A small image flow-matching model, trained from scratch: 11.6 epochs.
Rows from block 9, named by matrix and row number. Rows with one number belong to one attention dimension. Each number is 500 + 40 x the weight over its row's rms, rounded and kept within 0 to 999. All counts start at 0. Numbers have three digits each. After the name is the row's rms in percent of the matrix's.
# v: attention value (model.blocks.9.attn.v.weight, 240x256), inputs 172-255
# proj: attention output (model.blocks.9.attn.proj.weight, 256x240, transposed), outputs 172-255
v.71 114:514545506506380534563527521550528485483544488514524452507521514491490563473473499468443474502494470522477451432507493561492466476533467617540469518512551540578526534532464416475511504499656393487479559487443484475518504461478473558470487483490469544453
proj.71 117:457490511458408496525557495555480462515523474443492486552462493490512514477492458506424458503496517479486505504497463488491470565509513550533474428466482410515515531434462375507496508487487501497526501474487448505490531409476506570426468486491508486534
v.72 117:472533527481493584467507455470514509460480491491500489472559500564458507523569518554556486515552486433536554492499528499498537487505418485493515439495550566650483508548500489475501465448532456454524476518490520513505515511459504457494504546505479473569
proj.72 119:515519533506480534450497496516499481496474453477510489474474517490488474498540508468488456491511495488616522510511564491516500504490453479463423509505504548561553480496485444491461535498492494468457593465501535483503578477556498552401535500511546491469
v.73 116:466586512498513450494510426442507465462487556517521529501516518505460479501471501437503542494493452505467530466506506457503490539560429410546474552481416520511485425542450407556460477476502410500465455432523503509512493480504488509488565480514494471494
proj.73 113:537506496472480465445492505407532503533501461468492520491446473497498496495543490591443441484471474547434514509479497500438502485498476449517417399492463565512527502479465430492527494489497494506548556451514492526503506435516517550527521504466557516512
v.74 116:465481493467504439527455509539475469518513495515552523511446503460525481520510507560533508501430523603495516604552467459513478442604417511493523512484532500524485397492529480569443520484501486551521439456563493478483507538492485474536510440500539516464
proj.74 108:529515519523481419529452506461456536477482508521484490486563488507491494505607510489457495473490490448488518471430444467461542489501411535503548534515512530555519482514585494486503469486501527506582556452465461486450597538470500459472541499495478497525
v.75 129:449482489503532503522466459518492484516509565484468512478448510583519525501500416537470482506469456498480561546461592484510505501524518501569478408506450448430463513421542466508553505551362569551466513481547483546509475515544530456496516478450501536541
proj.75 130:492502464460572513453435502471494452546451456484510508502578548505503465514473548488496557513508489498532516524524550525462509516502447534438442587479505560482575496439519399488541499504480508487464524465512445525544476556363501479560533505512492495446
v.76 114:450611479516481483470511397465457546524551464505495552560512483542464537484442496478600483509583477476410593399525476472471522452481508547507477515505511486558497550532484559545524477526517471486500560450488505531491496484493506481503511528482550508528
proj.76 108:574512537453430474478515512513441476514484441473517540478457541509502547495461512622539516495487488480494488491484448505499538500511484546546459485528528566476531603524484493508504482508496502501453438447492482465506525525557496516483535503486485483510
v.77 123:474479486530432463543483494598520441559526524499543527462512495490558520503467486536549483496457477481540542593438541528492537459624451527476529528489561526541523509478544496567476500521516502541488512510506513454506439536480496482501463389531443586487
proj.77 116:486500527492465495575459497507486565563460461467508480540538474490524521492626485454446435526496509529492502528487548504478618499504456533494449533476535516505510504498555414510509470496481502495493495498481534479450504521408489444496424510526539511492
v.78 121:475405516501480506529497536479531480482482517523518525493573504528470503494530500595547512489503498567507500623509466473531517521623400456460534502503511481481493405504456412438523539438462527489545397533476534514478482489475489523530480522510500480470
proj.78 114:536511550488474463461497495469529492460435545466524493510434484506494409487498507483449522517484515415502486508470419485458536515496448514565526455462532488468488411529444470510486485478497488490469597503510478493457534590546486519531478521521476493547
v.79 132:528419511488467481461459537517551555444532456470457470484525513500510524504489499468469575509497502538531412520462440520516471525479454510549522426500594418542472481474466428453530511488436559491496567510481531532490563420510520506518535535464518511475
proj.79 134:477493462525445487445431518508614406479399520467504477529517473501499499505403528401491512466474528454486507502486482502473439494497476474477572612486511475548549462558459558517503522502507507493569446503476491497456549484489493457547527504498437497509
v.80 119:525502510501551420418558509504497482508491621479521488443476507473527489498539498514499457500537462348565515455434501508505486518439475531446573500514449490450487603529546538439482501481495444490470469487442492530508490512478489432469455468534466526505
proj.80 115:480499513510513484499516501494565481552458456442481506473546492489509448495439484440561540520495508558563491519532530476503518508523555519588309415488470528493524528436508557497490544513500503495517580448513472533506557416455486510481475511479498502501
v.81 109:504480530477428483470468571531619452481527511488498504546467510533553483503491473537569499499449493482556523506470483528515497471446502549429506547503550524523436446504543551509522541531543453493473522529507475489492521516530494432490480471494487521503
proj.81 117:517501489596505551491511498527550617428469557541504507511529456509498494501543495533505522495509496460540501483485494504501568493506643504516467495496544456521501482533517456491541522507488507524519492526501497468486551540468486430393526500505453509495
v.82 115:439523475518439584457505443503495492550548414448521493487428481572549505504462533507546464454555448587462580462447527482476527424443541463465466491479514474632472530568516501532517516530569472535541585417447503512477477487516504473482540416534511573511
proj.82 116:556508475437440562496498482478458536521447488523501489472574491478497573505537474533533466555492468428549517486540587539538495449513506467454550503482499486562474569570557403498501501506489502501429415456493554455511508502439494456455587499485511503499
v.83 112:425477530553534454541495473539489521513496444490437415492497500537588511510526517617524494510492490488447513590470449489474505500490477489567534518494539474518509518399530448478498536548571566570475554523503508583506515539550521480547422523482477524430
proj.83 115:547507513458519452494520492521483452516463573545491503508516521505513503519497516463450527447486538493474509502479431560528564499489436515475568477517517544471481471517502430479490527514489499524500422520500492560524519638393506475545411515490478500540
v.84 109:484515503457480472441501589581532534491472460539398454499568508497581518503435487482559549545435481500536485552431477537510475465459482574471514541492474504517484548426585511469470517522566454550480575456452484567502497519537536484500533436512436537499
proj.84 109:444507486551503530488556500547536491518542560515496508531447449511487542507505512555501499475484535506491492507457509502454549529485609552551542502517434454521480524472527443490510472486499497508490368482485511598488469519382487480414463508489529479494
v.85 118:566558450549421478523525519544503557513519504469533514457544495478555500467454565412523475456552483471563564470455518507477524456501499522487510482507471559514455551546459472524462535522483475565472483462458530501506437476475489509541492401505486637566
proj.85 111:464521489449474479517456514466527448533507451530477499453435530498514572459516419501466441522485521503493480515570502506503496508487526504526453540482483474545504582455544541499507439523490490510500567469477597562521448505521480449509452509506492505477
v.86 116:576472499388567498477537586484492521491470515493510560436440499441500467503510493470574546487525474492526530531520536511477520497462447398471523405478373542394496530489546504475497471510414542474532471493458467551492433475494507545486545487547496515628
proj.86 110:443510518562560537518518502473505468435535543544503492443553518516482480493516534544588496483489481504473510499449487510548495528500429419533385604514478462477488526519481549479481392472493502490483509501498486548486424440542499586492567522528555503424
v.87 107:503517506491515497436512511543466539535515515537540493470526472451546509507478550471470497500502456561519508513412513489502506522496483516486456481493495457439440503510589469516453479492537451566484467438472454470493437598483504440463466368555489578543
proj.87 105:426485476491508541507498491439510462600496476461480522504453501505486514494566440469530497501501483492457502506566554466527500465501501487572559531493484431490559540420577469508505499482498513494511472446516452519537489417405514427499442488497474503481
v.88 122:495618499448475488486524444519513491476499530477520552537472500506482445487482472408469524494548479470520536447496531480490503538537445571551501535514434485437531482491463455578493474490526480572460537512500511548494510510550522450510501496445494536537
proj.88 106:459501434473472468409532498491442459536510434489493494484563506527483584504486549563480511505485507532480503500443525520458457537499567539480363500491491569446502575502558504497486494510504506481517533498500496541490441584454506447506455519507488516508
v.89 116:492573531465525491519552483420529546461529530494457526545409494521438500511529473502598473467627436382528523406564496466503508531413423536490518513496421538490465490526487520455528562491505438429511550491485548533500497471506498460491514574483541427527
proj.89 118:574517500497460488487535495474492368548458478507474487462555512495498484519474559549484517503508505587560491514454499498505523574499494532534354455503467572505506514528468569501450551482506495495426492461495564506521489524558501546489545521476535508488
v.90 128:558496505440502514544476532503531621514552473509529512456432503360535472508501490446500516486533481538551459492507444468511464555494433494445512474474521512392512471526450500545473569477462496502511518524471476508480482520476485509510538446505485540563
proj.90 133:496481469521506493531481516459530342528458517509499488460558509505499536494570494440455427493499503499451487511491475519534475483491477489606465584493515440476461520509501718496482534510490498506546488540522428509478459503502502486517508501476496491498
v.91 112:503557482509480502537567454504463435511474559508581438426534509468616500513545541517503490511572515422498564514481419475492499470443505415504522472495526478555460505555477427482499461538609506552483442543462480511511490564483505513530433431527420568507
proj.91 112:499489507475417482561526496478467508528483503439504502425474520513492485515511457455499480473504508567483496491528437487529574468502471468556457457495536474505525506515549424502481475494492506490524602538532481513542514544482506518555428499498565502479
v.92 108:519509478550545498547417462462438478494541524469488451518504521501433573485513508447494516498478542475451469423486488528495491530457589459544542464501587445574442582435476551561500491529482494463475548455571532492500576389528532515488566572474559447419
proj.92 105:511484513462500545551466502479514506511499519504487506555475489492516440475441469476568458508516524503463510517563497510498492514485472424520536482500564543573546536484524560486538477528507535541485466512472583515452520474469506480616526520497529499548
v.93 107:463497525491465524516499449471500477524480493499467544494448501493514443521504528543524458488588519549489565516465540462516508509472429532494551515475511426400574449517542433403520473500487572501537458534547477547494479561573506498549506479512529487529
proj.93 102:519474503535465511487516508486497482502506404607474507489524460517511468511470465528561528462471502476491491519489540522535487533495476585518473470482499425426411442519601422533489518505485500509436541541528489586506521561420498487503582489472461458459
v.94 114:526574495475563506494512533431456530493558542460542554524508496447469485501480571522485516518590483568460526422573514467502476507438473496552517486490482514475557479599516492538433512474555454459509523478503471504504505434492479468469501528514585472545
proj.94 104:507496519545523474517509490435468485456526456562504498517472490508512514494572475530529538488501479452479498516522512468555381497493441497427429483484517504496426538525521486512506542506509494466507486508482493527550566435521500478422569457498469511476
v.95 107:503526492539494404511466396510529535478542444426469542527493495518470469510516517442416538516525486482502467451513537475529530570549575465458510553509417522472516451495449546594499496503394525501517546487514495485494520543543505498515541499528527521482
proj.95 103:502504489466497401504475496527507453511412539560500496502537450489519520500525520443498520539486487582448496506474635506480433465508523468464491506494483551477482491579565557498481561505523497511465443500508540421505490551520502450580516483471497502507
v.96 090:493484472407472521497541534472485514448474531498499517498379498549495447495464570497480438500530442563553476559444488442477559517591499517498458474499398532522533562540494548480529529529559478516408479523519530515470520557412492463509513501474536521479
proj.96 096:482504466507472574467546508472512417570534507427492505435610482477493508487496454525529534460491470470506511498551591534515553529505464504569496489506491503529471522541486503517466525523506510500528438526507501559505535540429504478514514499507493503487
v.97 088:475438486488526505463526536426465490536532466486521516458466508550468478500427520549530465518467541520591451531465553493498504504438523422471434509488393502505521531509526546469537541526526461509454547517524555466500514408449470505500497573545499469462
proj.97 086:473513503461549481543513494507482504489471501571504508463521470523485511499457527464557420431501504487555506507545458430559504522502421473504483515536521435482467432543505502504512529502498505489486586508468455548531485519474498455518512497516555506508
v.98 094:573490512496481521503410508479532488550568520599505484498433504531537580519497476447523513490515504557553518531493539458518492454432482489473394487469454492521520512525469467492471537493492446530518525549503440514455517512619509483516432452470499581516
proj.98 100:442521457542482465498498501537555456551453433527511511461531502512486497494388504517513495539504508441531508528496483461482499455503493528550482529502499484503516475461551468506533567493502509512547518524525504486519506489473490582529433496534524502516
v.99 092:527463455437520479562484531453496458478432472465475510540489473509433434503430504530485503477527490485528486513510442415463505515534532402482527518508436558557497495523491513497495510484503378559484442491527535487480505524508486466469550496487530451485
proj.99 100:476495515461511584517515516522506480531488420436503505490431495495512498489486532549467460496484494538466504496453489488459557533488459392476492492524467503534512500550448500510499478510496476498513508472494565514497548522450498442522546518526498495532
v.100 089:496490521530456481541499521484476485439571472519521491455471491475472501505492581463502548486490477489518508464452441509488506543492553494496482502482499555508476513463481481472472541426519531523493445574506541503459517548569500455491416512499480485512
proj.100 096:547516516480429451539512511520479495392529478654515478454374517500506550499464443500488482485474498396461498526519438527500512537506515473476519509502503490511516592532479480491495515504522511506539410490507584523515485515557531545482406507520496505505
v.101 081:552499539400457481506462499459526452482496490418571492514744480532432476516521547466487475523502530526559513566541511448475550525533531472482458480482420481525561489516442456487501513510481433509543531523573469467441540538489498554468569530458517444483
proj.101 075:488526506596507521513545477497434549523431471442488528461326510487477430474495464563392464556504511563541548489513497463518520538471493497479486536477494558560519533490519496495489425498477502488463531499458501477514526518520521439493595482476530498473
v.102 076:549518499447496409573544478531456535532543536537486512490396507464517541528552478556527587509497462437443462521528419490481491416527520624507508535500508507521485440566472434533501451476494476513495547459458433554486481490543523465515478488441484549468
proj.102 072:573501482551446416511536474504485441498556458497524489507594492495495509507529583438506518470484474451456499498503514498462441469529487592516547492483454425483480513526463465529477432507518467465608379459474533458489470496556522593528502485518500502472
v.103 090:562550484494539553545541555469542513501528487499518457490620501437516468470503434431486499575472507515502559487513484502574498455525449492532471443491535489477519459477523409458484527501497488489521515510449551507523532529437447509454534485453469446478
proj.103 094:418490507552568592591498498523548507608479569495492510512481518496505458504469497487372486486522477592495498531513524495491516526497442457579525539505491442470465485457488432481506508506491503495476512519514464557501521533456489509563517527500509494491
v.104 088:573506497559535499497484472511477529513426506479505472518544502457487489495476532472510463467530514463509475514378582500499456528571541555550471544494543503493501481450471526489501512501563525463541487464491591507501519490550482484432506466531534450448
proj.104 098:485485471440524618468497507538437463499471491456500510494525490534501573485542449534420516567479492579440503499463589552432540513500547519562503460480541501484512485497480450485517529481513503501469558510524518505486504459394498507483502489499472486501
v.105 091:489481500483524429532452507493521492507409460450547511481460540468537508497488512542390495479489452535488500546425452499454529470483515571490519535486530492439515563556532481496502428537465549481500539539520465509506499526492507469488556449552512491510
proj.105 098:576519516505473565495487505492442503481514496444513473509499483488494458497530473465392410461482505472355487521456481505487545489473556498513491498490511434465454492512477546499472415493501496485490434561525457469518500519465502449535490506489499496517
v.106 095:576490464469514521505474500458495512520572554526488511490526498499473484472534535456519495508485538445519501457481508535534511470531532490465461440502536485488508509481450491489518483446504568483476476527486543513502526400538521532539427522514458544512
proj.106 088:390520522550517466498497498496506484559465559475531493477584448511490531480434496443483448581492505477562486498568479469532459510488429479546513529497521523511511577510486485500485441513503503511492496567470600508511509481557488512482472522448506494480
v.107 083:496532593555499545472541510524460507496479459509456435404507406473509505550393486504487470495473471445463517448488535623443481528515504492531556493494525483485477535468488552500489502508525537489523468490523547475517483566446518537508558504554499493528
proj.107 074:410503479442514481495495507519501493401624537571493498498479510520504487507564504594534499487491492481490506511494512487498451491497518500426529506500508530469496388501517507497504509493499494493447564485498471511496491503521501538521470500497506504475
v.108 096:549540513461477460530537503547531484497530509399486489513626476522563521500543495461500484512526516485472521527540454514473505493533527516469527477511494489510509489530406504516521469540525467531481461433479421506487458542442520490566418486494457560492
proj.108 097:477479499538490514479509502456560486496489516490488501503470496479477542491496470468572559523493504398510510508450552520509474516507493496441468497460478597481480545454488524503493487476502496475563460500477532476496477465605519495482548495490467505541
v.109 089:535542456430553464536462455453546434500563492550520513605501513431463494490586492534521559510489485506451501501494466413518502507555502564539452439513542505524496471471527431514478480474487497469536515493497422497437544533589530430469546505388535511502
proj.109 085:540501510577489512464500511495495551546455467444510507499482463525520478488479455455425532493511485545474492502498504550374532468501470534487505535481477444514563558473498442498515471494506498527501393513499511437466525526481501514466553529529519490501
v.110 095:504518525557545456489547517492510472453620476521458466475503493459524520503519480467445558553416505477503519472494485535489447481511434510553471494479595475491491427475472455493494529469582499452524490514446442605498504580519510439479510543500465501441
proj.110 105:530511448528508434514489495491525485498526585533477503542531465480487495529466434449432455454504497441443503482511515456480528486511476508524555450475520558498521475468405515507523421521515484473520434490495454577471447453543496577490433506485462482535
v.111 084:485526494554475504512502500531481464531524532554475489494519493464489507499529505513553475491504528566391496498531499506482474506596484545491508452524596457525558473525452504453487488493569543473504470557452447554491531629557513493517499524501471505481
proj.111 096:517504522512495397511541496494471510446525528454484499503520520511513466510486513553572486555487529475491490497511419482488549496498490543465501529527521564490431469539572522513492532501498513490436479560506517437457509469550500475479499523480493489518
v.112 091:539463530534439565442478536455501465560555471519512539461576492561438492521489503435519551498467514474492469510463534486496493493479432476480468509493462501509505507577503466505515538473452493553550521528533406493472497577530494465500434518519492484530
proj.112 101:448501450524453427452502500471492548558474480615491518479330543500506432493440551497437538506503468462445483498545456426550492487522506539431497507471489551499514449506462525492543524486478503492524478480488463536545507500592491575493420518469491508491
v.113 097:491525432535437526490528478507507490604504507490523438479474515466510506476519505455560461508440496546490489523424610513506468493503492532538418474509511506499480492456560552475493467487519516504535489468479525460531484481503465449459548488566480468438
proj.113 099:433505531496457527469504515484487473571519541549514486534475424508485487498513495404452499437498500488502484493607546538493533481510510521564521474517517481499506414513538508513520524489504531483444572546489472523483513439452507508524551473505491520509
v.114 096:499435523527491491440506496481488464474447477500561544496529471570463442509457514548478465494497510513561439562506527488475528558490467455508467497512415482524504493489563516506538561547445476508498532476567513428503500562425497476462488555514553442491
proj.114 087:503497508436506492496436510510465502451499499498515519471474588489520451500512505560476543547494477576512492503487540458573547508494520543451510494486490543486548411490493511496503547474486493499465535448489475467578506523475500409505457499489530486497
v.115 092:535502508551461540445497477507520531544517467417455494531693503570510512505501506463562511536497511457535506436490582570572477509471493511519490528503483497500485516557486507513546476536547542503478534427491449486504521463517491537520357550553472556437
proj.115 095:469488496547466434493524522489492506482427565482517510534376450501500453494448503470544546491488483464531480521505494477550454516526506525538544526478501531475518504497490495497474502525492486517485507479509472430524509421476504499494401494504473517540
v.116 100:515460487443492485530486540483514533485490490486542530522607494551522533514476519551507503503539501472475471558533457451496501492474468467501531516486422470537499541535424469503532529517485468572499535495544470511499475508467506461550492533523530525512
proj.116 096:616494479505556558521465508500563504452633483451516505522442515497505480480505489581564489446511527428478484507495554498587504508505496461509499548508507422484491508436434438505504570492489485487566432515519506422609478514536499518505540495522517482500
v.117 094:535527447479556509581520447503533557580483479445524464536529495445491523485502529499613450478515501430470518455494592511497531473474541559564482489517480540497490462472497516493506501505499552505560488446493551453525486466516494438497508493534520477533
proj.117 093:477500484485537605514498509494529503461569498505505494509422509517491522484572492509513530469499479530497484502503547545492479515509453502509536529498504470488504433509527468490492584499503501503477553548499501484501488503428487522520546501510487503468
v.118 087:582457491452533543494530544460524483569505501490522487424491478520460543483555542492579560510490515502611467555473603489502463492486484530530466496490413489492503549516422422469522598458477478497594467495542474435477481477519482473534515575508512499475
proj.118 094:434499492559572518503482507489564575524519502602499495464450515502480497495486488469526558487505531453560530502619525530606493508502556537527587550474515464486498528451518393526542583517487495478466555494520458471496505409487481511526572496494504488461
v.119 076:493468618530494477488519532489469475494492479537464465422503398508558475531364522529479475478473480494537521507445521626445506492483433405488577448457477502478479562453488521460528476522517498517487490487515480488503500550426550544548488468529458538523
proj.119 070:404507437443513434504510497509508519449563551500523490508507515493504488517512478587564492505476521439501484490546496476511399495504501460476536553513492517504497390466537535513476495495507515509447554518498461510508473504527496527523410490499509485495
v.120 098:461565483521455490536531471559552503459493552502498482512560508466586602493485493479462471533508553514407522501498519548551507506563459489491538531519520475481519541503455528535508506482509506501480467530462583567501476468483494564537551442521445558494
proj.120 098:483477541468489527547510474508513598375557557505493507551563476482515511503477482560614552483495527434425503507479556563538487529492524469460486430485464504501461511508488466477514570491518502520501499482498537473435502480514519503471565495491505494511
v.121 091:454478489483424456456504464511504531519482494432511523538627522535481490495448493579511439508485527539517479536429524477470470526505532515501532463526434489465546536473586537509483467529486536527472509476548462452505456509448520489458521552549514419496
proj.121 096:513513525493430450446525497470415428471505491532511512473302494511509464496526512494536472453512513543446498506521433481445602522497530558437472473509478519485458417548572596489484477489509493492475479532481477503520538554511496450490528484495507485500
v.122 088:478547525581442505474511517601493540522458537502440444448525489468584515468438483489473472469492531473487526465467539589502447465482514510482602477528628510488466529460494522488483485552572565509488454481471475499559485511474513585523468429585477524516
proj.122 072:425500510447517468478544501532522515473527552486477512523463529528469478509521545577561469506513503441479497483504506495480472466493519479444500476505572539473486390511550543488491569488520494497489599546511514494465522448519495549479404512490463494486
v.123 086:532503517459460512483534524488455494552422513476506544424430494566496500484504531443470530482539506467569487539550498561493507537528554537532541461519411564511504456502459528511536523505520505547550443523527442525504501576469513528518480539542562505475
proj.123 091:398505505601505402533541495442440472559512521461497498495502512510505424516497506492496540429493471538496495490594442500565538500492523537518486577485484612520476485482507491506486518492508486482503515503498458521484506410518508521532491486485467480467
v.124 090:448524490566506471545491458555504521556434508433437463543619496429496506500510444456541498509484464497396495429558519507514518427499472552535601512500577525474466500421531528489469472449489484520561526438449493478552446494544458528488489473479446440485
proj.124 090:512511554507475486528487503506533563488521453567499498552285541501511460502486528474518575487518482544482467504396490539471479496502582514475491491485498459492521449443569551474500547496489503487490556508486454525482538564461483480532485496496493488567
v.125 090:505616498450509504532526409503515496472484507487444459505451511453511488484581471500518574500512491523496532444468478510508461521547569562524552484504539549464514516509492478545468462469522553475511470529461487508439503485540531526476468519449505482484
proj.125 086:504495497565453525453548504491415476520459455568499507449430439493499557527518497409519548466487521511494499496463533578421576517513564557589500490499482469490482647522506511517479406491517503508489420503507488523411512490500524513482509464518499490484
v.126 096:428502502534516504509509513516536532565538481493526533510313493496512496490542541493552551492504512586536530506544536508506476482473489471532553523497491490444554476499544455540497556523505501483570536493539435475509509515506504506517433514493505487503
proj.126 108:512492500497477394532539507472508513589419509420497508493660532497499440500503458522467503482486544616587524490573394449462544518506528518552534499508471509476469478491562520492478540517508498483393513511515518513504458482476517511516451487508468499531
v.127 097:489519465417485517515531426482491564551530531487494472487529523492504459476473425498557453536513535439453514542450467522503468476572537562503481513497463559493479492485492501519482468501499496518467493429507512499502443424480507471519569467498527492504
proj.127 110:492507498513479593461514507483475417589567451619491505484409438507514541501534560518433482454496510552563505499468585536448491523507437545488510451508471465497477481563433497495523498517498484509499467469500456623476506527521498491520597497499527504468
v.128 086:513461483436465516466493426492502535450476530492546545506426543568455480518584526508477511519521524470566442569447498427516517566493546522474440510499438485517523516538486505489531483500467533473514487564562496504448476481499496485483481568472553499486
proj.128 073:560509554576423581501492485486412436551530419536495490431521481471498536486579503457456521436473547592488494501472544553549549499510545548521461504486501491509484630516475532498482439464499491488486419456486491534514492507490490481490565504475514504465
v.129 095:537549504565433535490542475517467514464522487490516507572431486475523560519417477442525495505501474541452517514485449492466485500537505499466529431507584496514485468428487518501479559523478478541486483476464474514500465604511536487499437443465481553506
proj.129 100:516489503430432546495460493458485475451545469598517483538480491509504486509489489577551493476506511437477516501497448525433506523501543493336461496494495508479527493502470538493512608493487517517535500449496540502466510534529495510473466513503520493546
v.130 090:472457495481513458492547473457534447513552538549551517484421499542473519498514519486570517497495549498618482584445559460491502553504498435522443551488417536484513497540525479498503520491536502514467445598529542407457494459549480422508419541535512535518
proj.130 093:438484505488505510497505489499459557506506416625505505453500483504505557475543460494480491495502567475530499508510566472541522475515459523534481457514522509523465503514489463507522505505514522528484496500502523565533518462493504426503455478528534516495
v.131 101:512530493450559459485495454483483482525500495507498480519399507425512478497512420496493523507510462526473492450460460462474517446533480517470511465500578502471465470472599456446474490457513466510460456471459501488521473503485516492503553463422506474484
proj.131 103:467495511521510556515478498479461565532512494634488497546466480501506464502524531521403394476494522577450523475483501502450529475499503484455496482463525466491505489510495512511487486507538474475530443445508481569486474544535505433515522481476480516486
v.132 084:482561525554524521515518524555496518500478506536433450482491480435544516469480456509508504469518488480441546433538488561526469472550473526499618419516579520514467487463539456499467491509557525494485460470437497512531491522491515570535528428515488539532
proj.132 062:466490442478537483487534517491528551403530613465500493554559517511495458534477518562567496505469451451483506490446528488441461487480527477464537553537466505511522440538574468475506567460498491507547536526486485469438482449543495524495440523500486503484
v.133 101:511524516535525525519476512527476474559397497457494468420530488452495474491498538466555494465542501484544524477537542568491494460480566526459554565488487545497479488512465505490463537449485529495522445474533490449550469452551492584522505520527470469516
proj.133 103:489492525511545477511479510496518518498426497526500493525371505490497505510460537516530479525491506502541493490544518507556448504505561495464495496506490624489502564466497540506500555485493515478504586496510505459482479403485484461503522472485485497483
v.134 088:538506467419558424530472491504557474509517537501544494527481491478518543497535505483510489468496529485547509479439538463481540457455514434480450506497492416486493513488447474476486491428498486490553411562482503451512511504592502463526515482509490523561
proj.134 095:435506504533563519535510529544521586444503458578508514537469504500515532509529474529501475514537527494439494499513503528520525455511507414466462498456510518502512512480534437470473517493500493521481523552517523423514491513503491504467528506511510479493
v.135 091:441509507603525524452456518516577448449532483571476505444568520478527493488493493546483496497512501579509538504523453527532456470500402480563500470501503495531529468480523430497445498514465474513515544482503523499536505487525493511461569458546511500520
proj.135 104:525488496490523454524475485535562534451495562434501502520497470485497510531469491517496490568491541492530506496522426495482538487497524487559500509517483544519491480478509453479505511492495496516455494501474512443485460477455476562512475486528522524472
v.136 089:491535491458512479515465453488461473455540516556456450520513510416530452489517434505511490507479446519403548435469381486506511494553504548514506433501629509492458439447579493505447466468555507451449503455447521578500534534541509443467585454411495482498
proj.136 084:627502498521503520497513491535482412499494454504486477528489480518495513497485498519434478552480463536498481517487494516336488442493457489436449555493521418537549498482518481519544468481498486508612425501467496554432525547497483479485558518510513502480
v.137 087:483553481489543465539512514518508514567486462418471464508582497429553510486493486459535517511487468509450559461581469503511506422462461561511554477484573524471482473502494442509491538497522502501532568402450382502513501524509501442526526468493490519527
proj.137 086:566511448552543498480519471462544545541444526484499515571368465509467436520500498503406523471495439474518512499528485442427465524498479532535549555488501456499487444448487512490472591506493480473520435492460443457448491479538487498519497500499425530515
v.138 086:540493461485498459550525523505496505622457491506520461496312504467521560503489507577537473485538527450557439505481588488513527457483560450465542467479411485537486545556564454529480558485502473525528465461550553462508463412510497572537559489468497505481
proj.138 094:533513495437516547528504499495559570503540469500504495513650461496517485452469527493535465475499520533486500486571611493496426544507486474477551532498460466569503472505527435481527550499514475504541538514504482458544517488512526384451593499486504478508
v.139 097:441455521510523441485488520500514489563471503502538544492483489566507497504555536521504527466489508472542452590491579521518516547460513486551503565499379508555444495468518488549565530596478471528547543474553446470482538516423500444482442570523544494459
proj.139 101:558513502526517430487489510519540540592453522396490496456609562507496461511537453492487555465507492591559511526518608512568518561485540509596562519510490424524558409455543463491492529472508488497500516492527437443535517458481508480530477505505474488515
v.140 095:533505443491491483534516555522497492492522546508432469500445501487502529483499408456475526490433499484454473436518512526485477503457496518607487520506512503453418522461452554478525508455504468505517511466455556569545549498511514462488451545521487461423
proj.140 102:438495495514493474544494502530533506496546505517507507535540515497529499533536596453468554529501500450400506487530408521486550479479558498627567489501478483495539471530491461496474466500479486494429503524498467566498504508480513586507452499483523492535
v.141 092:518484542536421515497452496527478519533473496530569539458437515598580546494431520500424491480506539449497516596499524569455439528471503508474566562507493483596479512518499544530510461561497510583480527489560460473495506524469540507577476461571519567509
proj.141 095:505504469466442514462475497435472468437568560477517509516574458480522457506525538580497489551499521433436518504502564461514473469501548551493557416509501559556597411513436605498541504505496511522553458496488469418500531476599500527487448504465529498512
v.142 094:525496465504508519524495505530486542620468530539528467513523514481523551483473487431481539516490568438512485540519611480572490411552523546473479492506518512489452442462521457497492466493544443498524513467472508519510509477517474514510490465524474503479
proj.142 106:399492505524486604509527480550464552605484555560510508551497459514498440500455482477345459467516491530445503506455561476532488522496495512584558508486494442508540389514511466498509497521499492479489537483510459572486535496498511513555461513520504508489
v.143 083:470474535551496562537488541525444533515497522502480494434472492499562530483424533431486425497472520485472500467565505527534575423484512490412476518486513526497546453422491530500511558512495509493497450476484517442512499498452495563530478499569446527506
proj.143 085:425505503450496523558479521511471470495472553569505505497536505500485464500421485551512426520476484539569530514431462434536446559499433496408470451510464540491458438498501533507508552508496485487543586507487528461485464497520524519509484528473470501506
v.144 098:559490530579497531555510495532379490465425511528436521436521507521556527509467483486539446504466526513481504505528501549494458526558414496528489540474550529473592446542551527517469479530518559499492523468532542528486470476473519476498532516571504510473
proj.144 095:486507406452479527505548481464392524524585503500495506455487524511493477506485523573557461442493529496433495518443486482578482498490541531497539486500481540458470399517560563505494524494486504515426484482496534516549457436593485483506500509497519486527
v.145 099:445614490455519499602515480472525535494522485477607521541490522489456437489506527565504566485498475550471553508458442525511520479444489475490490545521437507419439541494498513536525462480517418555547558499486535510462572499566494426449524491531498513490
proj.145 096:539480455518528464535519498514539426478491536523500490506598385486477511519539479478487482527492513474503484483492445485449492488507365491497509449546492505480520499483574553501528467505486487528456451536490460467445547530359500452500497509527544512557
v.146 108:524431491563472525403431500487475499496480500497482542465519498501562493474524454460454567508568517445474503582497539474550506520504539461541514526507553521546513485546540538527481515479464550476558510544473474605496488462571471479525509436506481543546
proj.146 105:494490532431484484463451498494446492484543534555508497491480508500503559498482430552493559538508480511497498483508539470481454422499604419534491449473527539502526547547514547480520515522511532496377471505522456579525490481458519518462479490497477494481
v.147 099:497533495539510508459562445477453520489512455621514460513453508493456423508495538441550554550424490561394517503544459514476538460497462437454485440480481520503520515460508541445480495468524469518528492502502492462476506515545478483497517513496499452504
proj.147 108:500498482490514490479562497476415479492486474310502511469525453491493478486512512518592500446498536436492480489513422487511492434491486464509474554496529489501487478492463517487506517475509497512502516493488506514481557488473477430472526511486495510501